A small model that predicts nearness at each pixel, trained from scratch: norm groupnorm.
Rows from block 5 of a small model that predicts nearness at each pixel, named by matrix and row number. Rows with one number belong to one channel. Each number is 128 + 32 x the weight over its row's rms, rounded and kept within 0 to 255. All counts start at 0.
After each channel's rows are labels from the 100 images, of 14848, where the channel reaches its highest value: "place" is the part of the image that holds the peak. Only what is clearly more common there than usual is listed. The data: larger renderings of crowded toy scenes. In brackets: how many of the 100.
# convs1: 3x3 conv (model.enc.2.1.convs.1.weight, 96x96x3x3, each kernel summed), inputs 0-95
# convs2: expand pointwise conv (model.enc.2.1.convs.2.weight, 192x96x1x1, transposed), outputs 0-63

convs1.3 [122 107 255 128 173 102 113 128 128 127 128 129 128 128 128 128 126 128 127 122 127 129 125 128 128 109 124 145  33 150 120 130 123 135 140 129 125 155 146 163 138 118 133 134 126 129 134 138 119 141  34 133 129 128  77 144 179 132 128 143 130 128 128 146 143 116 143 129 144 118 120   0 130  88 129 128 127  89 131 138 128 255 119 131 125 128 141 137 133 130 127 129 132 128 125 137]
convs2.3 [128 128 128 128 128 128 128 128 128 128 128 128 128 128 128 128 128 128 130 199 128 128 128 128 128 128 128 128 128 128 128 127 128 128 128 128 128 128 128 128 128 128 128 128 128 128 129 128 128 128 128 128 128 128 128 128 128 128 132 128 128 128 128 128]
place: centre (50); top centre (28)

convs1.8 [117 108 204 126 159 100 113 128 128 127 128 129 128 128 126 128 124 128 127 124 125 129 120 128 129 102 125 154   6 156 127 132 130 138 149 131 122 179 169 166 150 107 139 137 146 131 150 130 112 152  40 134 129 129  62 149 183 132 128 138 130 129 130 149 147 116 154 128 148 116 117   0 132  85 130 128 127  70 132 134 129 240 126 130 150 129 137 137 133 128 126 129 133 130 128 134]
convs2.8 [128 128 128 128 128 128 128 128 128 128 128 128 128 128 128 128 128 128 128 144 127 128 128 128 128 128 128 128 128 128 128 127 128 128 128 128 128 128 128 128 128 128 128 128 128 128 129 128 128 128 128 128 128 128 128 128 128 128 139 128 128 128 128 128]
place: centre (38); top centre (28)

convs1.25 [124 139 167 148 255 117  89 125 126 131 127 132 121 124  98 125 123 127 118 124 138 123 124 127 129 138 121 137  97 127 125 128 110 132 146 129 148 130 129 140 126 138 119 125  88 129 134 141 111 115 123 133 129 128 137 149 141 122 128 134 127 129 130 140 140 145 152 134 132 130 139 147 132  91 133 129 114  83 153 180 130 114  87 135  38 129 164 132 152 157 123 130 129 130 124 137]
convs2.25 [128 128 128 128 128 128 128 128 128 128 128 128 128 128 128 128 128 128 128 131 128 128 128 128 128 128 128 128 128 128 128 123 128 128 128 128 128 128 144 128 128 128 128 128 128 128 137 128 128 128 128 128 128 128 128 128 128 128 146 128 128 128 128 128]
place: top centre (79)

convs1.22 [121 113 248 128 175 102 115 128 128 127 128 129 128 128 130 128 126 128 126 124 127 128 123 128 129 111 122 144  31 151 122 130 123 132 140 129 123 158 147 153 139 118 130 134 126 131 150 139 117 143  44 132 129 129  70 143 171 130 128 145 132 128 129 149 138 118 153 129 147 120 120   0 132  68 129 128 127  74 132 138 128 255 122 131 126 128 141 136 133 131 126 129 132 129 123 134]
convs2.22 [128 128 128 128 128 128 128 128 128 128 128 128 128 128 128 128 128 128 130 226 129 128 128 128 128 128 128 128 128 128 128 126 128 128 128 128 128 128 129 127 128 128 128 128 128 128 129 128 128 128 128 128 128 128 128 128 128 128 130 128 128 128 128 128]
place: top centre (47); centre (36)

convs1.83 [124  68  69 119 132 102 127 120 131 127 124 125 124 123  94 124 121 123 108 106 112 125 119 124 125  79 119 135  54 116  67 120 135 134 151 124 126 155 117 129 126 122 161 132 146 123 129 154 144  91  28 130 125 128  93 151 138 120 127 131 120 124 122 109 127  66 127 131 117 128 136  32 125 136 127 129 140 116 125 133 127 145  82 112 129 125 107 139 143 144 140 127 126 131 255 112]
convs2.83 [128 128 128 128 128 128 128 128 128 128 128 128 128 128 128 128 128 128 128 130 130 128 128 128 128 128 128 128 128 128 128 107 128 131 128 128 128 128 128 130 128 128 128 128 128 128 128 128 128 128 128 128 128 128 128 128 128 128 255 128 128 128 128 128]
place: middle left (39); centre (38)

convs1.37 [124 138 225 135 255 110 119 128 128 128 128 129 127 127  76 128 124 127 124 124 127 127 126 128 128 114 120 136 108 135  94 133 133 130 145 128 140 143 133 135 132 106 131 130  91 130 133 139 133 141  39 134 128 128  61 142 134 126 128 130 128 129 130 133 130 116 142 128 130 128 132 113 132 117 137 129 126  18 143 214 130 110  49 131 103 130 151 141 156 137 132 130 134 132 131 146]
convs2.37 [128 128 128 128 128 128 127 128 128 128 128 128 128 128 128 128 128 128 128 142 116 128 128 128 128 128 128 128 128 128 128 127 128 128 128 128 128 128 128 128 128 128 128 128 128 128 149 128 128 128 128 128 128 128 128 128 128 128 133 128 128 128 128 128]
place: top centre (83)

convs1.53 [128 172  66 130 170  99 128 128 128 127 128 130 129 128 137 128 128 127 129 125 137 129 132 128 128 117 118 130  41 132 109 129 151 129 121 128 126 118 133 130 129 124 124 132 130 128 129 128 145 132  39 139 129 128  74 120 129 123 128 124 128 129 129 124 134 118 134 128 125 125 126  45 129   0 129 128 146 100 131 143 128 150  55 133 124 128 162 153 130 128 127 128 127 129 130 141]
convs2.53 [128 128 128 128 128 128 128 128 128 128 128 128 128 128 128 128 128 128 128 170 127 128 128 128 128 128 128 128 128 128 128 128 128 128 128 128 128 128 128 128 128 128 128 128 128 128 128 128 128 128 128 128 128 128 128 128 128 128 131 128 128 128 128 128]
place: middle left (50); centre (43)